A small image colorization model, trained from scratch: depths [10], adamw at rate 0.0029.
Rows from block 3 of a small image colorization model, named by matrix and row number. Rows with one number belong to one channel. Each number is 128 + 32 x the weight over its row's rms, rounded and kept within 0 to 255. All counts start at 0. Numbers have three digits each.
After each channel's rows are labels from the 100 images, of 14976, where the channel reaches its highest value: "strongest on" is what is common among them. Only what is clearly more common there than usual is listed. The data: abstract colour fields from 500 small random pattern networks. In brackets: how many of the 100, against the usual share in percent.
# convs0: first 3x3 conv (model.blocks.3.convs.0.weight, 96x96x3x3, each kernel summed), inputs 0-95
# convs1: second 3x3 conv (model.blocks.3.convs.1.weight, 96x96x3x3, transposed, each kernel summed), outputs 0-95

convs0.38:127088107146115151159110125045149147105126105087100143148157134094119117128130119134161148107130091146126095134153079113170121130075069099163072115122132142150100122114139108136116159116121085074093030101127121106103080158115125125113089019147116115126125095146111141103059123064047091129
convs1.38:144121113193130123095101129169068141161132114097121121110061127134159028180140138107085071112130077110125148119138109124118104137107141125207126139152151056150144138116078115096050141150197147146162136114128095160108160128086116121067126134079116111091089099154146070121143124146168140151
strongest on: mostly red (34 vs 11.7)

convs0.4:112113092105106166066119093079122135142129197119111109147174134079106091125158133100128126108105106161152125095111143100123143116116042148138116127131091158182123088109100073157130094145100084178160158126134090162112136134126121106131132126082094120108110152108070108101101042035139053174
convs1.4:161121124228118125100114071100083113118088092086043114121069135132146078153128141127101070077129083144170163140155051129150076101126139110168134126133132108128122164138109104107090124145129135140155108106109087158121135114137080097078072096128076071130049114134139099142137118133162111149
strongest on: dark (43 vs 7.3); mostly red (30 vs 11.7)

convs0.61:186093205097178087172119155118077147107128094139171099128148103105076125128108082148135117150121059113095148100122105148204151152122160137094155138144136051165117102112100100107144113166129099126074126099102178160077111166110174130132098083098156159115106148154123088163188179133127090138
convs1.61:155088094114092096119067105163104117109152123109087078085098070063085088076064078071132079146143081125120120083105088067104107083075078063108068065160147122145140157101086123106068144155140145152145126142132116115115151121129115134106145131153134141095097156105125135119147102126117135163
strongest on: smooth (60 vs 10.7); mostly blue (43 vs 13.1); dark (40 vs 7.3); mostly green (35 vs 13.1)

convs0.23:092143109130131146082152132129117168130131162120108103151159064110143109128135156106016155140078140112140106075088113140155157123087099128135164122171110150169086127097114077121104080131068147108130144132139104112158107116150143061155144152116109135128094131087068074145088047056096130182
convs1.23:102161162191168162066120082079078109099090140106087125102071119128089098128107148134133113123107084096119146134196072116135066092162175159199138176100091113095100130151114099112086157148137155151095087087097111084130138082090094078077124134144146133141088138120104102127111076123153158144
strongest on: smooth (45 vs 10.7); mostly red (36 vs 11.7); dark (28 vs 7.3)

convs0.87:152151137128149177144161113103210135113152040136146145110143179145141103130153106142140164142125091158169165155176187186115188115085160149125078118112157099067137097153091122099133138209119190154145148072133133094153155092143162120182176162141142112115110097157082112138091125132138131155
convs1.87:109126134126156139120108138100133099097100075104054111132165127142121130153148129071141072098084085154138134145159138089136117121113147125120150131113081145099097087145155134066106078041124042049124134085097075135089118101139113088064086082114117113123080102111086105133104088107091114096
strongest on: mostly blue (66 vs 13.1); smooth (45 vs 10.7); dark (38 vs 7.3)

convs0.63:047090082154119126096083123141141124142160145114094144162119176116097114129135064062122132113094070104092082151104145090168102124138127141130102127078139113142109045136090168107140141099097155109125101075116071150181123089112126089060076142118070089114178101138130129127099163080121126087
convs1.63:123146136134167160200162189170123141155156150133180131141082138174212105211153116127123124125080103161097072135152126141159132164084174153177155175144141099151151154115097153154173129154173146153112060126128126161127152126135165112105166125131162144088151073117140116141130148065089159080
strongest on: fine detail (36 vs 15.7)

convs0.55:091081085076063115130133168083105098035145113134073105104109146130157091130137117076114133086171113175074134138168119130139120111162134110156102125091134116145146044136086131144116152124083101093107118125128104128064106125130141055107108168115099167149071108168131105106155092060143098136
convs1.55:140109095172126110096114121115058126210191119132143079097150098081071130094116160103140112097147078072090156117126055121063113139132156104133115097119112111124121136088110103099033120139173144143199181147125098134099144138125138138111174180099160145132083135100143097093107102125148103108
strongest on: mostly red (40 vs 11.7)

convs0.40:146074125140121152178112132056151142111142096111103158143144138111118117127138107137165163111130092145116115148171084124161113134066104062152081117119144136124097120124138117135113159120124068066080042086113130114097100159113130120118087001143152122126101071153113139125084129067071107136
convs1.40:144123120176133121096081106156076126163133113114136118110078130132157045172125140104075079111132076104128149124133119126102113135105142125196137140149148061150142150107074127106019144153200148147160144117110095142101160138080120130060132140073124120087080089156153070113151122151164118146
strongest on: mostly red (33 vs 11.7)

convs0.47:147161170081140110135148122148120145133144105115155134109120149126153089129173126118122088102088126121188216180173127148129140129110155160117112122097179156149122099151048048108119084160106153186156097144155127107151142128067151118131122134053150094082144121101065127120148064117161129205
convs1.47:106127148116138134056049103068109085110122112106101115116123104124095139094121174108137113128114103128128146135109108032070063029124139133129143138096091118092096101119145099108111142079105088086093121101100105100077090106119126110112084090117087077121105144150096145110115076113060110115
strongest on: mostly blue (64 vs 13.1); smooth (45 vs 10.7); dark (35 vs 7.3)

convs0.20:095126155085096140149087099145161057152127133130110076089099165170073126125136117123136142122123119111150121098116130135134132114116108113101164151109165053156176118201131125124129111107120106071226154153090114218114176111112162112178153119110076122136140113067131129077098182158176147136
convs1.20:094183182115187201071158161144144157095129134099113170135130129184112122136173110126150103145113108117095118131108101136141089105121069087103095089091091096095099176119157181113173073055140069062106126069096121098154151093150131087128138101147156121126087115136107106106116107116174161143
strongest on: smooth (41 vs 10.7); mostly red (29 vs 11.7)

convs0.29:130134156107123126188102122130161124131178092128137144144103149093152108128189110136115114113098117117172206174156132139169141119078138114111128121128154126144083087123036024095098080137094118193169106132132133119164124132124125084138136134058128091108116150093085102120129115132137130232
convs1.29:105135153124137137057035106079106098119119119116099126125130117137115137116136168109135120133102092117114099128110108046107065021133156148132159151105097125100101100115144104106113135063109069072090121086107106099082089095113126110105086095128072071137099150158119141126125089110061123122
strongest on: mostly blue (34 vs 13.1); smooth (32 vs 10.7); mostly red (30 vs 11.7)

convs0.36:148078129143127153183113130056150143114135098109107158142146137114114121127139121142167161120131096149113114157174087125165110136060103064153081116121147137121098124120151119134114160118127071075083038086112135114098098160109134123124090000145151123131112074153111140129082135073069105146
convs1.36:143123120175134121096087113160082127163132115112135120110077130133154041170125140106077079116132077103126151124131120127102114137103139125194134139152150058151144148107074129105020146154200149148159149119109097142101160141080120131057130140073123120089081090157155070118151121153165120149
strongest on: mostly red (30 vs 11.7)

convs0.26:123164178132121138103104102103153189110153077096129106123092173097170104133156105133139095116132137125172165160153152119146180127118139143162081128135177123131126121186070113081123103200109144159136102115156147127105135105142107110116156156082208062102063124078031115104138085130182137121
convs1.26:117083107090115114142085072071103094088140089103081117116127104115075116092107123081111070110070091104137101108155055091119091088136149119132146124080058113074074133110129117113137137098149096103155126113124082130068125117058112114079090075099121091099140126081105138121117096082095125094
strongest on: mostly blue (77 vs 13.1); smooth (56 vs 10.7); dark (32 vs 7.3)

convs0.12:144172159142131166105142082068206150131165087120148118132143176134160106127170123139138133121115117144179174174171152160121199123092147169148057128130169112133127112158080095088125129228103163153151080114159113102136168097123154128137161150119158088093105116136046112104112097123169136144
convs1.12:116103124128139126097101095061130073099113080105070120136133123143115128132143121074126070108092098143146132143151096079116079084147132110122148120071056129069070104120156130106122096063155062067131119100105085139082123109134116091072089086121111097115108120087090138112105076101069110086
strongest on: mostly blue (73 vs 13.1); smooth (49 vs 10.7); dark (29 vs 7.3); bright (26 vs 7.1)

convs0.84:133203142115165160063108114145103117163148149115186132150103037129130107124086103087101078082141181134136146114149164152115116132144148193082211130142097114115136131090129190158162142122105145123169133134107147083083111077136098131138094176088143136101083074121167142102143084136161163150
convs1.84:170074076132096088117117140118089145102122135079111064076090062047082055098082087085108089120119109123165119090132066106106108116127122079136086074111113133113119103110119142121110107135100142143128132079136137120150154056139090089099100124108119120115126120066084120125092105070148155101
strongest on: mostly blue (40 vs 13.1)

convs0.2:107140137111123112100094128167176126090107131120109147083102069087099081130087119127105122149112050082152165157079162079125118131188157137097183130116116139155184075173127219123174120128092111121116117176131066099098080128099145118093119143081109083129155190128121147081147097103135152115
convs1.2:162088078142102088096117191174092151150169116117107120097086128123095106112136106084085116154095069053113107070127082140126131130091044084143060066092099131100095097110118175122107090093156109098170160136138096131139119072114143111125158158084137127136124144109087116082087099160151136131
strongest on: fine detail (44 vs 15.7)

convs0.74:077112079137102117090126176071141081074113106166062088119138108110128113130142071087113142115172112133100122140136110092163095118103159120115094124084133122124140035109092136119120162115091118123072085111120099105059099126116133056068082115116080122139124152170084124100125102060111079136
convs1.74:184142143134142134122072122117084130191174084180143122168132166146161112102100127080104132070098067086162123147145070099116103110152149088121136110131138139143147112115137136120053140160160159159147124157058080138100134171104138163097184204105185181132111134123168122137136105138112096061
strongest on: mostly red (32 vs 11.7)

convs0.62:095101097103111152115150113124151086146170132086143163109120166099118120134169081139141095111130143171133154151127115064150138122067132113102129135107166183172156134170080045126141121111130086194187124129109185210126184129162125098112118059116110146075101109087075128128099124167178154142
convs1.62:109123144140129149057097117093120113132152155140137183172112147183139125128152139110143107151111111134126090112117109113158121099106115108133119115108100098105098130116130083101097085040155050048132107131125120071162122077123116079122067040103058030121108113151134112156145137121109155135
strongest on: smooth (54 vs 10.7)

convs0.66:116114112115130191152103163158160093078193132112146171122099158109138112123159086123123126097143147148126170154123125049156152118059133126179146127127152113138137117109053062109112112117095090168123144129170196130108194121187123092092143083119138098098074095086093117133117117135209166135
convs1.66:109095114101112115081080107078095114108153164138131160146111113146139118120147133111120094133082080116107064089123100105154105095107121128139128127104098117096094132128138084101102098040122043051138086146125101087147138092118120093113056043093076034113134122117123130146119136118107166125
strongest on: smooth (57 vs 10.7); mostly blue (42 vs 13.1)

convs0.82:107128118103094155178110088122186089159176095129145141148113185090156109133203100114133104118113136136149181164153115122139147123101120118102135127126130124140080093171036039093103092131095110174179129109157110187152132130146121118162153124085095128097129143080083104096086165157110109204
convs1.82:096152170134152162043054116087134100131119089110093152150146136172112136128156156110142116138117108132126111145114114064115072029147150137132155149090070143080079105112150124102099113053107069067120125095104113095101086096117126104111098091119089082139093149171131141133140083132082124117
strongest on: smooth (40 vs 10.7); mostly red (34 vs 11.7)

convs0.86:111171160117123171160117090101157137170155088121153123164118160118170085135176107110120112121099131089163185160151107153158115110151142138112125127131151121119076086161036047073120089120088183157158092135153111149175112121088138100150134143069120114095140141077043130102120129140099118201
convs1.86:089148158130151150047045112082112094111124080109084112121129109143113138127148166115141121137108113137133121135114103037076068026135158143134149153101085119094097103111139122108105138070116084079099129073111117082096070085110124108103102121132094099140098146153101133109117074109083119118
strongest on: mostly blue (50 vs 13.1); smooth (46 vs 10.7); dark (27 vs 7.3)

convs0.80:069118067108081133077095165072124147106116134100098078147144148084142101129135129077132139077139110126123101116124136118143147115130078151143113124120113145194100077107080102126105143110087127110113124124161085137086110136129135061096105139106084122121044121154064138066100063055081077125
convs1.80:160121114194125124074094067112033132169144071115110111117078134120147057151134155080093084081122059106144141111144047118113087124136154108196134130118124086122117128129095078088059119138163138138165125102139091171113171124114126123087138144088114108112069121126138089114128110130152128115
strongest on: mostly red (37 vs 11.7)

convs0.27:117121143116145123082089097095147166086118102112141098129121093099149161130152111097107086182186124056090162170123171088106150134127145154142144136132119187150140159171137106155118123121098106147126112179173160155079085158113175098070126147119119138147143215107127173078165056138099046138
convs1.27:154082076147082085066104160140084139148133077121079132124041134122086049108125129096104108117159105038164126089140051103107113104088090101173047091128130097128122094119100103081112121118131122121150152127152100175103123124090107110108091117126098093119120141121130112139131095163170114139
strongest on: smooth (51 vs 10.7); mostly blue (32 vs 13.1)

convs0.16:168103126072137137187119138100091171134128130116170194096100150113119115124136151145144087117164110139088085154177075137170112138090119141152120130136141125113152168097158099119078212108151075120085077095128129153051066113122132158166129081217156140125124078187136127151080111138127128125
convs1.16:105140150138164142114106148168128091163151116156181142078160117106072102136092136117131113155169137083028120118101141136081141146053132140162122136161160109167167132096090165124027132136177135134112148152099149120123150145094139137034133136093128127088146069172159121108171120175134103111
strongest on: smooth (81 vs 10.7); mostly green (43 vs 13.1)

convs0.44:097091112094082166192109124142151068113160116140134154136115141113150115130190110115106114113127118129147189143146109120164150120099130124104133119108139130133091122129035000108104096114096102184164123122112141110159120129134136108142129134083113099121119141121080083121117072135107125250
convs1.44:108145162140145144056048111083106104118110112118093124127126116137126137130146171125135123134102098123121113128116118057113073029122154150139153153114104125109108097122149099101122120050078057059074116085116108105095085094107120108104080092137074071137091152166120136116120089118068130129
strongest on: mostly red (40 vs 11.7)

convs0.69:141129145061137127141104136042123175057117107094171142110120058054145115129107059142168128125125101135082097066121176162081145121131139127117139124123144099130128168110107066115112116137138105110055136147142134064085102132129143105076127108128189162136095125110106163128102095163174092090
convs1.69:154081080142087090110072116159070127102108103066057110123095126110099023120114152128125101108172109084141134115143017104136071073101102096168054112143129109135124152102089121108104139131148121125147122125150132135121163163083120136094089105116114097103108110137123104131140087119171139160
strongest on: dark (60 vs 7.3); smooth (56 vs 10.7); mostly blue (39 vs 13.1)

convs0.85:083102101131100124083110160070126083078118091145066089121141110117122108124157077084120145108147110121087112144139114095150087122098146108115107121102134128137144013133098149127107165111089099122100084097111088111067109138125137040079089120113096136134108119174090111120120105033098099154
convs1.85:180151153154157141119076109120055127205172097181149114154124161141153114109101143086096122059101056082159140142141080099105120130151158097145153119134136141147153135115141142118034142170179165167146148137066079147089137170110126149081155166101161147126105129132181106118136090139152104099
strongest on: mostly red (37 vs 11.7); bright (25 vs 7.1)

convs0.8:145171150135125157136149088078205150112170082118146132133148164130167107128158121146116140112107090121185186161163146149141190127080144161129059122112168121127122102153073096082116122209105166169156086094161118085120166092132156126150162147115153086086116122134045125104123086109160135173
convs1.8:106117134133144131080081103061122092101108094107069123135124125143112125127141147078132074109091093145139127129140100065109073070135142126123151133088070126079080098124151118102111103059151058062116113090108081127083113102120111097064087100118109102123089127096084125111102075103070120086
strongest on: mostly blue (63 vs 13.1); smooth (41 vs 10.7); dark (32 vs 7.3)

convs0.59:132138131117170192114178133117181168129084090157127103087135164165113106132069133107116178142151100107142130105134174197110124115161170106083108128088116101110154082138125160139128124165103185104137150160119085094138151138134167111177237167126153133118141158154043108144080104097117087103
convs1.59:136141135148152145087128133118107126112111105109070119120131127135107111152137075075156091105094083108159121096169148142166147164107143142158130134134107144121117097146121114058077073043098048054137131065124092118108115043145110060068094079123135117104099088119100072125114111145126126109
strongest on: dark (62 vs 7.3); smooth (58 vs 10.7); mostly blue (53 vs 13.1)

convs0.37:112110143087091170139103159116138087152159101119136125140110172153083148126204165105182122099126143136174138122109096176136158121140151106131130105127133122166069112188187088099122141109112103147166153121073103203143126090133172158165109101135092129087135183123117137092075167175094059205
convs1.37:108179209118171201071103123124150119139117097111088142145142133165076133105136149150177082144149102129098160166124090103081042047126149153134153158122081067090093137125161143080091107110171125124143146133097110132121104099142109065084131130127115121117087130126104129126106079200112117132
strongest on: mostly red (41 vs 11.7)

convs0.32:080179159114139092143143180114095128075105115094080113125145091100159086129118145087071140107141126132107121104084119121159151123130097168093136127123117053177121093090118118157134159119102110093153144132177141109047133102158144042125047127132067145124062138153097122088139129075108075125
convs1.32:133167169170157163079091108101059174162144160125126104137101137114113133085082141113083094100125073100117125090122087133114086110175158071117115103113142155127132091133123082049075117136119160147128097148154086129111179154103153148087180175095162153130072132082124123153145089084118090057
strongest on: fine detail (68 vs 15.7)

convs0.90:118152128112081165140146075099159084133160177182138130095131179176137122128187161117133157109146135134133131108109097139128145120122123099107142121138120122157139095200154092133152093113108087080206156125129126227126173128145156072200127110123037135109129138118154152074086115167134124184
convs1.90:105200199120171210046123123108173123144139126113112183162147151205088108145166095099175085128128116102128133149150119143139083100128132128129126134100056146069069126125169167081100097091126113106143119087080123108129113102132119073114178131132138149123076129152111137146127074169138116127
strongest on: mostly red (42 vs 11.7); smooth (33 vs 10.7)

convs0.30:130146097111095179112176108109143095134150164184105149099135179171141125129190172126141160101165140147117132082070088137134137103134115114098121123142105152157138128204163094155137117110143102068178185098147130219124172127166146083200129101136062156116134157124178137091100116165118106172
convs1.30:124198201126173218050122112113174131155145123114116184163139150198077110133153092104165087125131118091115137139139107143128075100116128138145133142114063154072073134134172156071091098094110114108148131085085122131133120111132125069105184130138138151124084122128110145147125083182143111123
strongest on: mostly red (42 vs 11.7); smooth (34 vs 10.7)

convs0.21:113127168146132142159141166061131091145120126135084101162151184116114137125193133114154173100198156117128132152165095062176068137118144135158099113134101137148104031175100124154108160105110094116138104097115069189080114176140141067093120131106161129111104119176092120105095142109096083151
convs1.21:149145151179147144088090088137065141207161066145137116123092135135148093145125121091123087116110048129158151111132091095086103129137133100173135115145153114146145122095113126106037140158174157156175104122103076141100127112105137129093191197066167168122059126147152098130144121160123101129
strongest on: smooth (51 vs 10.7)

convs0.18:091122132154132139133106158084135108126131175126091112163146170126109139125202133093117137124196180081111115137129108048185084141091146132152114108130116121119083038195120147112110159110094096123140103074114061205102093132140141059095105124113115126118129112170134125105100133128081079169
convs1.18:129179183158169169097103122139116145203145057168153151156097163166159116143130119096122112120098075126184133138139106094099106125158133104158137118148151127148154102113131160119043149164169163164147108124075096137099130143092153144097199201087174183124105116164165102146155127172101106097
strongest on: smooth (44 vs 10.7)

convs0.50:120083136148107135149130153023155122135119120114097127158164172088114127127163117126160176078169124123130119140163079095169097134083102097164073117130107138146102092136102105160113161116115055084114066096119112143072098169128127112099100073125133123115073090165105133083069124092061080135
convs1.50:154137135197140133081087079129046116174141089121122114113070132131155061160128142098090075097127060124155168127145095106095100131124141115191141130140142082141134136111087113107027135153181147147170136114112083148097146124102119125077150159075131132104067116155150080117146117149152102148
strongest on: mostly red (31 vs 11.7)

convs0.88:147092092111170107041219108125167164137098173162114075168202132115132120128116177078106171098106124168148166118125128129097168154150102147141155127141134152146152125116088072136134102128112143136109151147132140119180125150127139106128122131121140177146087092119041107111113028133141073103
convs1.88:165135129205128114098130107125077094121085128117060079105111090096097151126096198153147072125123086118127211115151136112109083102104141149161147164163115150127120142140128119134050119125122123123159126102101091075083070123145077104074086095104097107099083096114102104121120058101157106152
strongest on: fine detail (47 vs 15.7)

convs0.72:080129113129085124083096163092114107067120097115061084126142124121116111128163123075095143103137112144102123140142118118158107121103121133120112123098135128184128021115108136125113159109086121118114105095130092116068136113130145038096080143110084137140058086173095112109128080030097102148
convs1.72:167150149170154144111103079112059147195158087140136107147101154133142097106085138069086094063105054097154133118135075108107097136163166091162150120132134142134141120127125125110037147172185173172145134134090082144096164160108132142073163167077161145111102119124171110116130098127153115098
strongest on: mostly red (46 vs 11.7); bright (28 vs 7.1)